python train.py --dataset="seven-segment displays showing three digits" --horizontal_flip=false --objective="v" --num_classes=6 --cond_dropout=0.2 --norm="rmsnorm" --mlp_ratio=2 --head_dim=16 --num_experts=8 --width=160 --positions="learned" --beta1=0.9 --beta3=0.9995 --max_steps=37500 --batch_size=256
Rows from block 9 of a small class-conditioned image diffusion model, named by matrix and row number. Rows with one number within an expert belong to one neuron, the router's apart. Each number is 128 + 32 x the weight over its row's rms, rounded and kept within 0 to 255. All counts start at 0. After the name is the row's rms in percent of the matrix's.
Before each expert's rows are labels from the 100 images, of 14848 (inputs lightly noised), where the router gives the expert most weight on average: "strongest on" is what is common among them. Only what is clearly more common there than usual is listed. The data: seven-segment displays showing three digits. In brackets: how many of the 100.
# router: router (model.blocks.9.mlp.router.weight, 8x160), inputs 0-79
# up: expert up (model.blocks.9.mlp.up, 8x80x160), inputs 0-79
# down: expert down (model.blocks.9.mlp.down, 8x160x80, transposed), outputs 0-79

# expert 4
strongest on: blue glow (51); white glow (49)
router.4 086 [106 123 162  98 185 104 108  68 145 181 117 127 155 112  78 118 124  78 118 109  74 143 190 124  77 206 101 130 116 160 140 136 141 101 178 191 152 131 175 120  96 143 100 168 158 149 132  90 140  95 123  67  92  73 143  74  88  88 123 161 103 155  96 149 136 156 124 149 125  36  82 151 145 116 122  88 133 109 127 107]
up.0 079 [125 129  79 135  85  78 124 133 144 180 120 206 161  93  90  74 142 140 171 166 143 111 114  79 127 141 178 140 158 127 108 169 145 126 165  96 117 164 135 170 121 117 130 131 134 120 153 116 117 105 162 176 129 133 123 150 133 102 130 181 162 142  73 121 133  89  30 102 118 159 102  88 123 137 122 120 169 114 106 110]
down.0 081 [ 84 113 133  94 114 174 102 121 128 152  95 153 156 107 126  77 126  74  91  73 159 112 118 154 102 124 149 163  94 149 159 146 121 131 129 138 158 131  69  87 100 159  82  66  77 162  98 139 167  86 160 113 109 126  88 150 141  73 109  96  80 206 143 126 131 140 100 134 136  95 138 140 116 164 150 107 129 137  87 117]
up.1 083 [101 143 131 144 157 124 129 168 140 144 183  83  76 128 141 149 174 113  89  93 154 170 125 107 144 144  94 114 144 130 124 204 155 109 105 181 132 121 129  99  64  91 114 160 127  79 201 135 115 131 114 108 148 115 115 101  99 158 124 153 147 113 144 129 153  85 150 114 134 106  89 113 160 182 107 133 136 148  48 105]
down.1 075 [133 141  96 111  70 115 146 187 152 162 159  90 117  96  95 163 138 138  99 171  57 124 129 208 162 121 178 145 114 130 117 115 119 134 219 125 187 159  79 151 113 138 156 137 112 172  88 131 131 100 141 115 105 163 139 133 137 126 136 123 188 132  84  91 207  73 124  60 128 189 109 110 106 178 223 130 116 123 144 197]
up.2 076 [145 154 173 160 108 189 105 109 167 113 192 146 148 155 163 140 172 157 157 170 138  69 134 122 159 155  61 119  98 134 136 143  95 113 147 107 132 154 111 154 167 143 113 119 171  95 103 112 132 158  92 145  93 136 130 173 164 143 118 152 146 100 112  83 117 123 123  88 142 158 159  53  96 201 120 144 136 190 115 122]
down.2 084 [166 125  63 107 120 138 147  97 128 132 115 132 147  61 143 101  84 140 130  96 164 188 143 130 189 126 101 107 109 158 151  52  94 131 101 130 114 161 131 151  88 138 133  92  73 111 111 151 146 125 105 124 152  56 152 155  97 133 129 106 130  89 102 185 124 168 151 205 115  86 140 118 122 154 123 171 116 110  68  61]
up.3 147 [ 91 114 120 113 167 128  86 112 156 134 159 102  89 162 131 122  98 125 150 101  77 168 137 161 127 146 193 114 192  87 126  95 160 151  72 182 149 138 180 128 120 140 147 116 114 104  72 129 139 132 111 149 121 137 148 131 106 144 164 150 149 131 165 124 193 136 165 138  95 111 109 128 101  88 128 107 223 154 193 145]
down.3 148 [135 152 146 142 148  52 129 130 121  98 139 122 159 100  99  84 105 132 125  89  76 137 142 132  89 154 184  66 167 114 156 125 177 111 198 133 202 136 162 154 118 150 115 113 151 153 135 147  95  95 124 166 117 100 171  88 153 109 149 158 138 169  84 139  65 148 161 137 148 133 149 151 140 140 135 138  75 114 116  97]
up.4 114 [101 150 188 171 122 123 150 110 143 119 107 148 137 115 147 178 156 127 150  70  93 142 184 163 135  82 119 125 122  85 124 151 140 146 121 181 114 123 118 140 103  91 171 141 107  86 141 119 215 119 134 135  63 152 137 166  96 134 130  85 113  70 127 132  72 105 185 132  51  75 124 122 120  84 157 137 177 167 163 180]
down.4 102 [ 72 144 102 217 133 119  99 140 170 209  91  97  51 129  88 102 103 114 178  51 153 129 139 131 105  47  89 149 119 107 141 138 149 129  78 146 101 112 128 136 141 153 101 122  93 162  97 135 133 126 113 140 128  93 137  98 166  94 148 192  92  86 101 166 136 180  81  93 132 151 189 125  97 123 137 131 107 115 148 182]
up.5 092 [102  88 106 135 200 113  85 145 109 180  68 148 145 110 109 105 127 137 112  58  58 192 121 145  89 144 131 128 175 108 118 164 156 108 128 185  66 109 163  99  85 140 131 118 105 140 141 138 134 131 169 120 100 170 100  92 129 103 139 148 126 156 112 101  96  84 148 124 128 133 120 110 150  82 160  96 165  97 140 131]
down.5 084 [110 144 126  98  83 115 197 164 144 109 147 141 101 135  68 115 160 165 128 142 193 141 125 106  97 136 150 168 102 114 125  95 134  58 120 130 106  82 106 129 123 185 106   0 121 171 139 144 113 116 162 129  76  90  84 144 126 109  96 147 126 162 122 140  92  85 124  80 115 136 120 162 145  95 172  99  99 102 174 141]
up.6 091 [128 132 148 112  91  92  86 127 123 163 176 133 157 173 168 123 168 128  69 111 130 101  96 115 111 116  92 105  94  82 107 178 125 125 134 123  76  85 157 113 115 138 131 168 129 134 180  84 144 138 115 157 185 153 157 160 105 130 149 139 180  88 136 117 115  99 104 138  75 146  72 154 167 142 141 139 121 130  27 125]
down.6 116 [117  86 150  95 129 109 143 173 136 148 125 126 102 143 132 151 112 159 103 139 122 129 125 140 125 155 126 162  70  75 131 125  49 191 169  51 128 114 117 116 169 158 164 176  93 179 158 117 129 109 103 182  60 154 103 128 107 141 161 100 148 137 157 147  89 165 157  83 135 179 148 173 173 132 145 178 134 118  98 161]
up.7 175 [144 155 119 111 138 155 138 161 123 155 140 139 141 180 114 108 107  92 142 144 100  72 101  80 100 127  94 154 153  69 126 151 189 124 129 198 140 101 176 119  99 117 150 136 138 135 141  91 105 116 152 134 111 140  95 141  78 133 115 171 164 119 102 146 171 166 199 128 163 112 116 145 100 134 112 151 144  96 136 180]
down.7 147 [129 157 144 146 145  95 154  96 127 122 127 110 175 117 139 104 138 112 162 144  74 127 110 146 120 144 207  95 185  70 160 156 113  92 179 121 195 102 143 107 136 134 121 106 155 141 115 163  79 111 116 132 101 108  64 101 155 168 173 110 125 181  95 127  98  90 110 152 173  79 144 132 135 152 144 136 106 152 102 100]
up.8 101 [144 175  90 121 147 162 110  85 145 124 188 134  94 132 156 147 176 130 118 158 106  91 158  88 184 134  99 135 129 158 159 124 134  91 149  68 165 139 119 138 138 111  95 159 166 155 112 145 162 158 124 124  99 117 150 184  76 135 143  65 151  83 178 117  81 144 108 163 144 128 135 152 145 155  66 154 136 190  80 126]
down.8 075 [ 57 162  98 184 174 166 135 138 150 114 137 132  86  34  83 129  87 104 173 154 148 166 106 162 143 165 119 162 141 164 150 170 119 134  71 154 125 113 113 106  63 104 171  74 130 162 102 145 132 133 137 151 165  76 130 199 131 104 101 146  64 102 155 124 106 118 109 102 103 136 135 104 132  76 133 146 106 120  88  93]
up.9 076 [136 110 164 132  29 146 150  66 147 147 143 125 165 124 104 141 132 137 120 128 132  48 151 105  94 159 135 109 164 109 105 131 128  30 109 108 120  53 112 133 134 167 139 161 116 137 156 201 137 136  87  91 112 119 110 137 129 163 131  74 121 119 171  86  94 132 148  99  75  71 138 130 169 153 150 130 135 174  79 150]
down.9 075 [146 166 162  99 104 100 126 202  88 129 116 107 148 152 119 153  73 138 125 122 112 111 154  75 127 154 142 101 105 127 160  95 151 101 128  82 130 125 161 199 137 149 131 101 132 100 111 155 107 126  61 109 104 143  71  95 122  87 138 119 131  69 131 114 195 128  77 147 108 127 103 129  95 131 124  60 151 139 130 108]
up.10 090 [160 132 150 130 141 130 110 140 131  99 170 121  63 152 114  72  90 133  68 157 121 114 137  85 112 148 181 116 107 120 134 118 132 102 119 146 103 124  71  52  98  90 179 135 107 135  94 156 118 125 111 151 160 164 109  69 150  95 209 106 156 139  97 132  87 147 165 147 170 122  88  88 133  92 121 172 150 146 165  77]
down.10 114 [186 197 129  61 177 170 120 115 103 144 150 141 122 142  40  97 162 139 194 110 132 100 121 144 159 115 103 158 136 184 138 171 183 128 149  89 134 131 119 142 149 158  69 135 168  87 120 145 132  99 122  80  69 169 164 103 121 150  79 132 141 100  40 124 126 148 180 122 178  93 160 145 163 120 106 100 130 147 114 138]
up.11 082 [108  78 116 151 160 115 129 138 131  84 108 206 139 101 149 169 121 166 144 149  81 180 164 142 112 207 110 196 175 144 138 135 119 177 139 139 139 107 189 128 132 121  75 136 153 106  84 146 139 124 107 109 149  87 184 110 152 128 137 149  94  94 160  71 131 199 108  81 159 187 159 148 102 152 171 138 221 130 150 143]
down.11 080 [129 100 105 111 153 116  89 115 124 102  52 156  81 119  68 109 154 189 132 117 182 133 124 135 132 124 128 192 142 114 167 121  97 133 108  94 109 191  95 104 167 152 121  87 103 120  85 123 164 117 125  72 149  75 110 132 139 150 151 152 132 105 114 119 130 103 185  91 128 107 130 117 187 123  31 117 104 153  76  78]
up.12 079 [166 133  93 103  72 136  86 134  68 152 127 113 102  95 173 108 109  70 164  25 127  81 111 128 115 122 103 111 150  64  90 131 128  73  90  39 125 156  61  83 128 113  72 150 114 149 198 152  92 120 109 117 134 133 153  45  91 162 131 131 175  91 102 124 108 142 104  88 114 123 116 142 153 146 162 135 109 107 130 148]
down.12 121 [178 166 143  89 110 156 162 156 148 122  56  98 179 145 119 132 118  96 168 113 155 120 127 106 139  98  99  94 136 104 126 120 120  99 144 116 115  89 133 130 156 112 119 139 169 110  75 129  65  94 164  32 145 110  74 123 109  91 161 118 118 148 131  75  95 126 134 173 166 101 101 120 137 174 125 119 145 162 171 225]

# expert 0
strongest on: dark on pale (100)
router.0 134 [130 191 183  69 168 149 154 200 161 151 151 126 131 116 179 143 144 176 153 101 117 119 107  99 144 124 194 115 116 126 152 141 165 152  91 104 125 130 174  86 124 114 110  92 122 179 137 100 139 167 121 165 158 149  88 163 106 192 138 180 144 111 121 143  74 103 108 110 154 137 153 157 146  98 141 160 159  73 112  74]
up.0 111 [176  77 165 170 107 165 110  89 110  81  89 104 137 143 166 121 135 146 195 139 130 144 110 119 110  91 153 158 154 148 127 108 103  77 117 142  80  95 165 175 104 127 143 126 121 157 150 150 101 116 153 120 139 148 107 107 168  84 119 104  78 131  98 150 117 106 146 150 129 174 151  86 136  97  86 182  75 181 148 113]
down.0 098 [122  56 189  97 113 123 158 120 137 102  94  62 133 161 154 182 166 153 134 159  79 132 134 141 127 153 117  94 127 134 121 148 130 126  86 131 159 205 103  84 110 146 162 107 167 130 105 122  94 135 176 110 146 110 163 125 116 127 139 114 190  92 217 105 109 157 127 115 163 111 132 134 100  89 118 149 123 161 136 107]
up.1 092 [116  88 126 132  71 154 143  98 114  87 135 132 141 139 155 110 100 165 150 132 123 157 119  77  97  75 146 168 182 122 120  66  88  94 162 129 145  78 140 168 151 132 174 143 105 124  96  90 102  96 163 123 133 130  93 143 184 121 142  90  99  95 157 178  89 165 123 115  69 110 153 137  79  96 128 185  77 140 173 110]
down.1 098 [ 98 125 133 117 149  90 129 121  91  71 121 168 203 117 124  92 131 131 113  90 129  92 143 150  70 140 179  71 148 118 109  97 167 151 140 112 135  90 113 128  78 114  85 119  94  40 176  50 103  86 115 103  70 137 145 134  68 106 128 107  48 131 177  81 110 162 170 162 107 162 145 127 103 110 112 162 143 177 141 119]
up.2 107 [134  89  77 152 105 110 121  84  82  65 148 122 100 154 160 117 130  95 186 140 113 124  89 118 133  79 149 195 109  94 138 157 150 149 160 140  71 116 161  91  85 103 143 162 104 128 114 177 144 120 153 102 166 127 102 110 168  78 161 107  84  76 129 166  94 109 171 188 144 196 154 151 163 170 138 149 107 171 147  86]
down.2 095 [139  90  91  93 102 124 113 155 102 174 112 126 117 139 141  69 107 108 117  91 118 226 135  69 155 153  85 139  89 128 172 175 105  43 135 151 174 157 160 182 138 173 108 121 165 163 118 110 172  90 141  92 176 144 119 120 147 106 183 161 180 168 115 135 153 172 112 171 117  81 128 123 190 122 143 137 153  66 106 150]
up.3 077 [116 160 115 130 152 195 102 128 149 129 119 152 108 105 151 133 125 120 155 102  83 160 114  79 158  90 174 137 119 182 142 106 158 103 123 153 117 139 131 127 141 185 116 140 123 147 132 154 186 104 122 171  37 130  96 112 122  55  95 116  85 126 108 142 121 164 154 104 176 105 156 109 143  52 165 116 172  89 143 167]
down.3 110 [144 168 130 177 213  72 153 116 145 128 107 106 126 107 148 183 160 100 133 142  54 137 143 183  48 185 109 113 115 123 100 128 126 165 129 103 121 154 119 107 183 190 130 201 105 192 157 199 142 125 114 167 135 119 143 126 166 173 135 154 169 120 115 159 107  45 130  84  74 181 160 131 158 179 192 140 114 147 150 157]
up.4 110 [125 146 113 106 137 161  96 136 121 134 111 177 130 148 148  95 134 168 125 153 140 171 122 154 154 137  49 103 177 121 105 187 115  98 147 133 168 129 117 162 112 172  57 110  89 123  76 101  91  79 166 135  57 160 170 161 126 144 204 105 163 187 109 177  45 148 148 114  84 155  82 114 151 134 146 150 168  93 111 147]
down.4 101 [199 163 137  87 158  82  28 135 146 114 145 132 144 175  49 128 157 167 117 109 182  91 137 117 132  97 194 129 114 128 158 172 107 118  98 101 164 139 147 129 116 117 126 165  70 121 139 109  79  92 137 149 105 112 195 143 113 127 141 146 100 152 129 124 180 101 134  95 131 130 162 133  85 116 160 139  53 187 105 115]
up.5 097 [128 119 123 200 100 135 109 124 151 162 169 125  53 163 109 150 124 126 116 131  82 140 120 104 204 154  72 148 101  75 131 126 158 143 191 112 108 118 134  68 132 140 184 154 116 190 133 150 135 161  64  84 150 135 132 145 152 141 203 113 146 124 126 123 128 118 142 118 145 149  79 126 112 168  65 161  42 117  74 153]
down.5 132 [146 175 112 125 123 129  85 130 113 149 122 129 136 131 105  93  66 133 111 110 196 142 114 169 131  71 135 160 104 122 125 175 100 123 149  79 165  97 129 103 145  67 163  71  47 201 102 137 141 132 151 113 163  60 152 110 124  98 110 138  71 170 173 127  92 118 111 130 103 118 143 144  48 112 165 146 156 140 115 104]
up.6 099 [144 103 152 122  79 117 132 135 129 142 165 167 127 165  57 120 135  81 136  97 111 153 170  40 197 202 121 118 135  79 135 119 149 104 150 128  99 124 120  92 117 144 160 102 135 146 107 155 120 143  71 101 151 128 149  67 102 145  86 119 189 164  83 124  86 196 142 142 127 167  71 150 115 119  88 106  54 143 103 149]
down.6 104 [175 156 146 103  88 115 119 115  93 155 126 105 156 102 198  93 104  75 165  85 168  96 114 137  81 173 153 136 114 151 134 121 117 145 155  60 171  54  99 118 145 149 109 121 145  90 137 111 104 107  78  98 104 175 157 165 125  69 141 119 153 112 136  85 125 158 121 174 137 141 165 164  57 107 103 174 136 211 124 131]
up.7 117 [145 116 118 131 111 171  81 133 118 135 140 158 139 228 113  86 132  19 109 168 146 151 120  87 171 134 142 138 116 123 120  83 168 130 167 179 137 139 114  83 148  96 134 126 148 105  96  92  73  33  92 159 114 107 167 105 112 104 150  95 156 139  79 178  91 169 152 134 110 136 104 161 148 133  70 127 101 112 189 181]
down.7 117 [ 86 154 122 121 110 215 162 150 132  80 107 127 179 106 103  91 116 144 146 120 129  71 133 150 140 115 123 153 131 156 131  98  77  99  89 163 162 108 105  40 165 177 117 156  73  91 111 104 157  46 110 132 119 128 119 143  53 183 129  92 116 112 179 148 155 144 164 115  94 139 108 131 119 130  99 184 140 135 146  35]
up.8 101 [131 120 148 129  78 137  98  80  68 128 159 192 175 169 125 169 134 128  69 136 111 131 106  79 106 127 150 145 137 117 112 140 164 149 112 134 126 128 159 172 131 149 149 136 124 202 145 187 131 158 150 102 156 139 144  81 136 143 102  76 139 152 153 137 117 180  89 122  56 141 104 131  90 157 160 179 119 154  94 130]
down.8 100 [134 110  88 154 176  78 111 118 153 137 142  13 187 138 139  69 153 121 141 137 118 101 102 123 152  97 121 131 143  88 122 160 110 161 123 146 108 109 127 119 135 109 105 119 116 138 148 130 132 120 153 183  91 108  73 102 196 168 115 110 104 146 126 178 108 132 115 135 136  81 125 135 110 119 165 204 150  90 108 117]
up.9 107 [134  62 112 175 109 130 110  57 172 131 123 148 107 118 127 121 193 146 114 153  96 178  65 129 149 107 139  70 111 143 120 106 120 102 102 101 178 115  80 111 146 126 147  94  85 201 149 104 153 126 173 130 158 147  64  85 106 150 149 120 126 206  53 141 116 126 161 108 115  96 152  94 110  93 179 148  86 127 132 116]
down.9 077 [110 127 159 142 139 123  73 135  90  63 100 143 146 129 114  99  98 114 106 151  77  75 124 149 126 115 118 171 142 115 121  70 178 106 153 126 135 125  62 114  96  96 143  70 136 150 106 131 141  88 128 162 128 103 111 114 142  66  48 145 117 168  86 106 147  87 120 117 100 211 131 177 133 165 113  85  66 146  57 145]
up.10 117 [189 167 124 159 127 156  76  71  97  73  75 121 177 105 159 135 151  44 101 123 118 142  53 163 148 102 137  56  59 125  95 159 132 131  93 154 149 108 154  80 166  97 106 127 120  93 195 146 108 139 147 109 123 126  86  87 126 133 169 131 103 187 102 175 160  94 171 149  88 131 146  55 184 141 151 125 104 142 145 127]
down.10 080 [156 125 138 123 109 122  99  95 147 126  89 101 160 146 104 144 184  93 106 168 115 114 116 117 119 170 184 126 110  77 134 174 116 132 162 173 113  98  99 111 115 135  99 101 160  98 177 127  95 150 149 148 114 162 137 135 151 118 116  85  97  74 140 130  85 116 166 184 126 155 144 110 157  90 140 139 132  83 130 118]
up.11 092 [111 138 109 145 136 110 108 130  89 155 169 104  97 145  81  91  99 166 107 114 141 106 139 158 144 185 117  91 138 140 112 184 110  75 174 132 122 128 140 153  54 169 161 155 144 125 108  82  84  89 150 198  96 140  72 138  92  65 195 152 141 115 135 137 129  98 106 176 119 121  61 128 108 134  79 135 155 159  75  77]
down.11 089 [104 145 121 135 137  96 116 110 134 111 159  92 153 208 113 163 178 103 117 162 190 107 143  78 153 206 129 108 101 105 112 146 180 136 193 129 100 141 161 112 131 175 108 125 184 124 130 126 114 155 130 125 164 113 102 116 176 118  44 111 172  48  90 111  71 141 115 161 123 156 130 126 157 121 188 123  70 132 159  72]
up.12 106 [147  63  99  86 114  95  94 158 122 134 172 125 169 125 142  97  78 154 168 182 109 114 134 153  76 163  89 132 178 195 133  92 116 102 119  98 148 153 156 128 148 153  71 193 185  96 115 128 115 111 175 150 124 146 186 100 193 170 133 100 136 162 140 168 111 160 101  98 102 121 130  78 190 161 157 120 126 101 121 176]
down.12 090 [143 101 159  95  98 135  61  88 125  87 141 132 124 145 147 171 170  89  51 169 118 128 122 141 112 178 125  95 154  96 162 125  65 142 120 132 173 130  94 136 103 123 161 102 113 101 156 153  76 170 144 125 147 128  68 133  66 115 101  76 176 143 149  98 103  43  76 143 140 124  94 146 135 139  93  86 163 171 136 101]

# expert 3
strongest on: amber glow (47)
router.3 102 [225  81 109 191  76  97 133 126  80  44 116 142 147 123  75 131 181 135 134 132  57  88 184 109 118 141 117 128 129 117 106 160 117 103 119  67  71 142 117 140 170 146 146 153 131  87 138  88 112 110 109 120 104  96 145 140 164 104 135  30 133 129 158 101 127 133  92  93 103 155 141  87 146 214 164 186 123 179 106 164]
up.0 121 [153 143 174 157 189 152 106 136 110 110 164 115  89 145 129 121  94 105 101 161 138  97 140  98 108 138 178 136 130 105 132  70 187  80 145 146 106 132 111  79 118 133 199 110 107 177 113 200 149 147 106  75 179 122 142 139 118  71 192  84 169 152 129  64  86 179 160  83 176 101  82 161  83 146 102 133 132 136 160  73]
down.0 118 [ 84  81 105 201 149  91 104 102 167 197 125 106  73 119  91  75 156 113 141 113 121 167  96 168  82 123  67 102  94  87 114  93 101 143 108 160  90 137 174  86 160 145  86 130  67 149 129 141 203 136 104 163 135 120  91 148 172 119 143 129 108 105 152 129 131 128 123 100  75 163 151 118 128 172 145 123 109 103 143 185]
up.1 094 [110 141 183 158  99 137 120 136 166 128 124 126 130 130 155 187 115  57 132 133  77 178 138 153 146 112 125 115 121 162 110 111 147 119 115 137 151 119 140 110 103 138 142 131  96 146  74 149 111 124 175  53 193 165 125 119 153 120 100 165 114 124 169 120 151 128 171 163 117 118 129 175  83 107 105 134  67 169 120 150]
down.1 108 [117 140 137 155 120 152 122 159  86 157 152 169 170 113 123 107 109 110 123  94 173 104 126 129 130 155 129  54 142 125 140 142  69 158 121  98 182 138 134 152 124 147 105  17  87 171 106 158  87 107 105 147 110  98  93  93  92 121 123 130  95 177 125 183  76 120 128 146 125 108  97 134 127 139 164 159 169  98 146 119]
up.2 072 [103 133 126  86 175  75 162  97 181 160  95 130 135  95 124 122 151 129 135 156  93 153 131 126 119 157 146 138 146 121 172  87 115  82  98 149 143 124 135 129 139 149 143 183 169 201  94  86 131 157 175 113 121 112 145 103 115  85 196 156  69 105 149 113 134 130  90 143  77  97 121 124 105  95 108  96 141  57 113 165]
down.2 084 [146 116  95 113 149 171  88 133 140 120  79 146 129 121 186 114  84 147 169  98  75 203 161 173 141 141 140 129  93 154 113 169 174 112 106 154 124 127 153 122  79 105  69 159  98 163 173 125 135 115 130 116  92 130  84 154 110 205  65  94 134 162  64  92  92 129 139 130  95 164 160 141 154 187 135 183 157 122  75 119]
up.3 081 [142 106 159 126 118 134 117 143  94 168 166 157 145 141 104 136 158 106 139 112 175 115 105 107 148 130 158  86 112 154 127 105 174  85  97 122 133 127 117 164  95 144 142  98 157  92 123  94 107 130 133 208 103 153 111 116 181  84  78 101 194 168  35 129  89 123 104  99 152 190 106  96 113 140  73 129 149 170 110 148]
down.3 092 [140 120 138  79  93 103 109  93 158 141 168 138 138 170 113  96 144 127 105 130 214 147  77 151 134 114 151 131 140 106 127 136 131 128  81 136 103 137 143 103 132 132  82  28 133 133  67 116 171  70 168 141 125  91 159 165 160 130 128 174 111 123 173 122 129 180 129 145 163  78 123  83 106 134 183 126 139 118 135  77]
up.4 110 [123 101  91 163 146 137 148 125  96  67 107  81  72 113 143 169 116 145 178 131 120 104 149 152 114 131 117 227 155 156 147 153  87 115 143  89 136 182 114 110 108 111 144 129 120 130 103 125 165  94 112  47 121 101 132  46 126 108 193  56 110 111 152 173 140 107 141 117 163 101 124 158 120 124 147 136 115 166 125 111]
down.4 070 [132 132 149 109 166 127  85  95 128 145 155 126 100 128  99 174 180 142 148 150 189 109 166 155 164 163 114 133 109  87 106  95 117 124 109  73 145  74 122  53 100  74 162  71 178 118 134 114  87 162 117 196 119 123 133 192 163 125 106 180 130 115 113 116 153 113 181 113 135 187 107 123  98 143 137 126 117 133 158 119]
up.5 140 [ 51 144 149  83 164 122 126 103 174 167 163 108  60 195 150 117  85 117 142  95  96 160 141 167 108 134 162 112 176  75 128  90 159 127  89 192 159 138 203 133 114 142 156 133 133 169  92 125 138 117 127 125 108 136 117 112  97 124 153 160 139 126 124 121 183 128 126 136 111 122 110 144 102  81 128  55 216 118 199 141]
down.5 147 [111 173 145 126 147  57 124 123 124 115 172 111 144 119 109  91 107 121 135  95  74 133 141 117  91 140 181  90 183  98 156 135 171  98 161 143 183 127 160 144 114 140 110  83 143 151 115 165  94  85 114 144 118 100 124  79 186 113 165 140 133 168  86 147  70 149 160 127 157 124 122 167 141 121 127 130  78 111 114  95]
up.6 103 [140 136 155 103 129 137 131 132 134 211 172 192 162 158 116 119 163 101  97 143 124  90 118 123 114 116 100 101  46  85 122 129 168 138 160 123  87  90 165 122 124 127 112 118 132 226 135 108 124 151 145 152 141 178 126 146 143 181  99 131 213 135 149 115 113 140 138  99  93 118  99 130 146 144 114 110 127 123  61 138]
down.6 102 [129 112 128  85 189 142 101 123 159 151  66  72 148 138  63 182 164 133 140 133 114 119 153 161 150 158 154 185 147 118 104 157 183 124 115 159 137 108 125  28 104  82 110 172 191 155 125 102 105 112  98 154 134 106 114 148 141 104  92 130 106 108 106 115  99 120 159 163 167 145 124  97  90 124 223 122 180 132 156 139]
up.7 070 [119 120  71 106 146 156 142 137 170 143 139 135 168 114 107 128 182  99 113 106 138 151  81  86 112 174 127 118 120  99 172 131 126 134 159 154 117 106 169 134 165 126 115 175 152 144 106 172 109 133 134 128 131 145 173 134  97 125 137 131 135 157 139 174 141 227 152 136  93 131 122 144 167 156 148  95 102  90 132 128]
down.7 074 [140 130 170 137 134 152 130 135  72 153 202 103 121 129 105 136  89 155 120 100 133 122  53 201 106 128 159 187 173 174 180 155 130 143 159 119 116 109 143 122  25 105  99 106 124 124 131 111  67 190 118 110  82 151 165  53 161  96  92  96  96 164 129 107 150  78 110 158 142 127  77  94 134 123 144 167 115 124 127 100]
up.8 110 [122 138  93 132 170 166 133 151 155 120 162 140  97 137 162  74  88 128 134  74 101 188 118 124 121 106 149 124 111 174 137  93 122 160 113 181 143 136 119 112 150  28 159 106 111 103  68  77  96 138  98 130  64 140 122  70 164 137 143 100 109 143 134 174 118  97 101 123 102 182 109  77  44  11 142 129 131 119 149 110]
down.8 114 [131 146 124 164  86 104  84  98 164 135 158 124  64 154 169  89 146 123 148 182 157 177  93 132  70 160 125 183  83  58 129  66 161 132 143 125 155 136 113 128 165  42 143 154 130  99 117  89 154 118 135 174 227 102  88 160 124 115 112 148 149 153 112  69 113 142 115 129 131  91 183  80 189 165 125 155 145 155 139 113]
up.9 093 [130 132  97 120 145 171 140  32 123 153 164 135  76  80 106 112 156 179 104 140  57  69 141  95 132 145 164 126 155 171 205 144 165  63 132 155 150 103 140 132 101 137  85 163 162 133 111 130 154 200 132 121  68  99 156 177 154 122 144 149 139 138 114 131 126 188 131 167 108 107 133 149 153 183  86 128 147 190  94 165]
down.9 077 [150 130 130 159 112 191 106 145 154 124 126 143  92 110 105  79  94 103 109 106 156 139 165 172 134 118 123 155 140 125 251 130 177 134 100 122 105 128 117  99 105  80 142  75 126 170 133 159  90 217 116 131 102 165  73  89  89 130 120  71 105 101 159 106 167 123 106 151 128 101 125  80 141  98 141 147 121  78 134 105]
up.10 100 [161 180 131 129  50 137 106 123 130  99 143 142 140  94 140 111 120 146 157 147 132 128 113  86 183 129 108 114  76 123 121 151 133  75 143 153 124  68 119  98  89 141 146 102 131 119 166 174 106 136 112  67 105 120 144 115 103 162 105 128  84 200 103 164 118  46 143 172  84 151 111  82 106 102 116 163 110 106 131 160]
down.10 103 [129 104 118 114 106 151  89 175  88 158 132 135 125 124 151  63 137 150 180 126 153 122 133  96 126 126 144 131 115  61 169 100 139 170  92 108 131 117 145 166 142 157 168 102 146 114 155 108 159 110 125 132 165 236  99 192 124 125 163 139 151 131 132 111  75 160 123 181 125 166 109 142 129 128 147 121 118 116 136 124]
up.11 100 [111 123 150 150 139 131 106 131  77 128 120  99  93 173 141 146  93 144  65 115 111 163 166 151 130 191  96 181 169  83 122 119 217 132 138 104 131 156 139 120  90 165 129 150 161 168 126 159 165 143 103 141 138 158 103 135 159 111 141 118 129  66 130  89 112 186 122 101 124 119  70 193 150 133 113 171 159 147 135 108]
down.11 120 [ 89 154 109 132 122 104 140 141 121 125 120  78 127 131 106 102 134 139 139 169 131 101 100 152 122 114 172  87 129  96 164 115 177  99  94  86 124 137 132 146 120 123 151 123 114 143 105  67  98  97 154  83 183  61 128  66 100 154 115 149 117  82 141  95 117 169  79 118  98 107 139 125 139  90 160 169 144 101 109 191]
up.12 102 [149 120 184 149 154 196 135 154 154  44  94 114 114 200 201 179 101 172 109 120 117 170 121 101 166 142 139 132 119  88 147 121 121 141 137 117 137 105 125 142 125 135 126 137 171 140 129 102 110 116 133 146 130 173 141  78 137 151 170 149  51 135 159 193 162 104 169 108 134 212 134 157 153  80 112 142  78 191 177 109]
down.12 077 [125 131 178 119 121 121 124 119 142 118 136 206 108 106 107  65 104 115 112  94 166 144 129 137 119 112 114 108 146 179 130 120  91 146 105 100 180 173 154 103 152 154  69  72 125 147 119 126 127  77 115 107 146 117 104 100 122  79  88 131  89 148 156 177  66 116 167 112  88  80 110 115  94 108 181 118 120 145  91 112]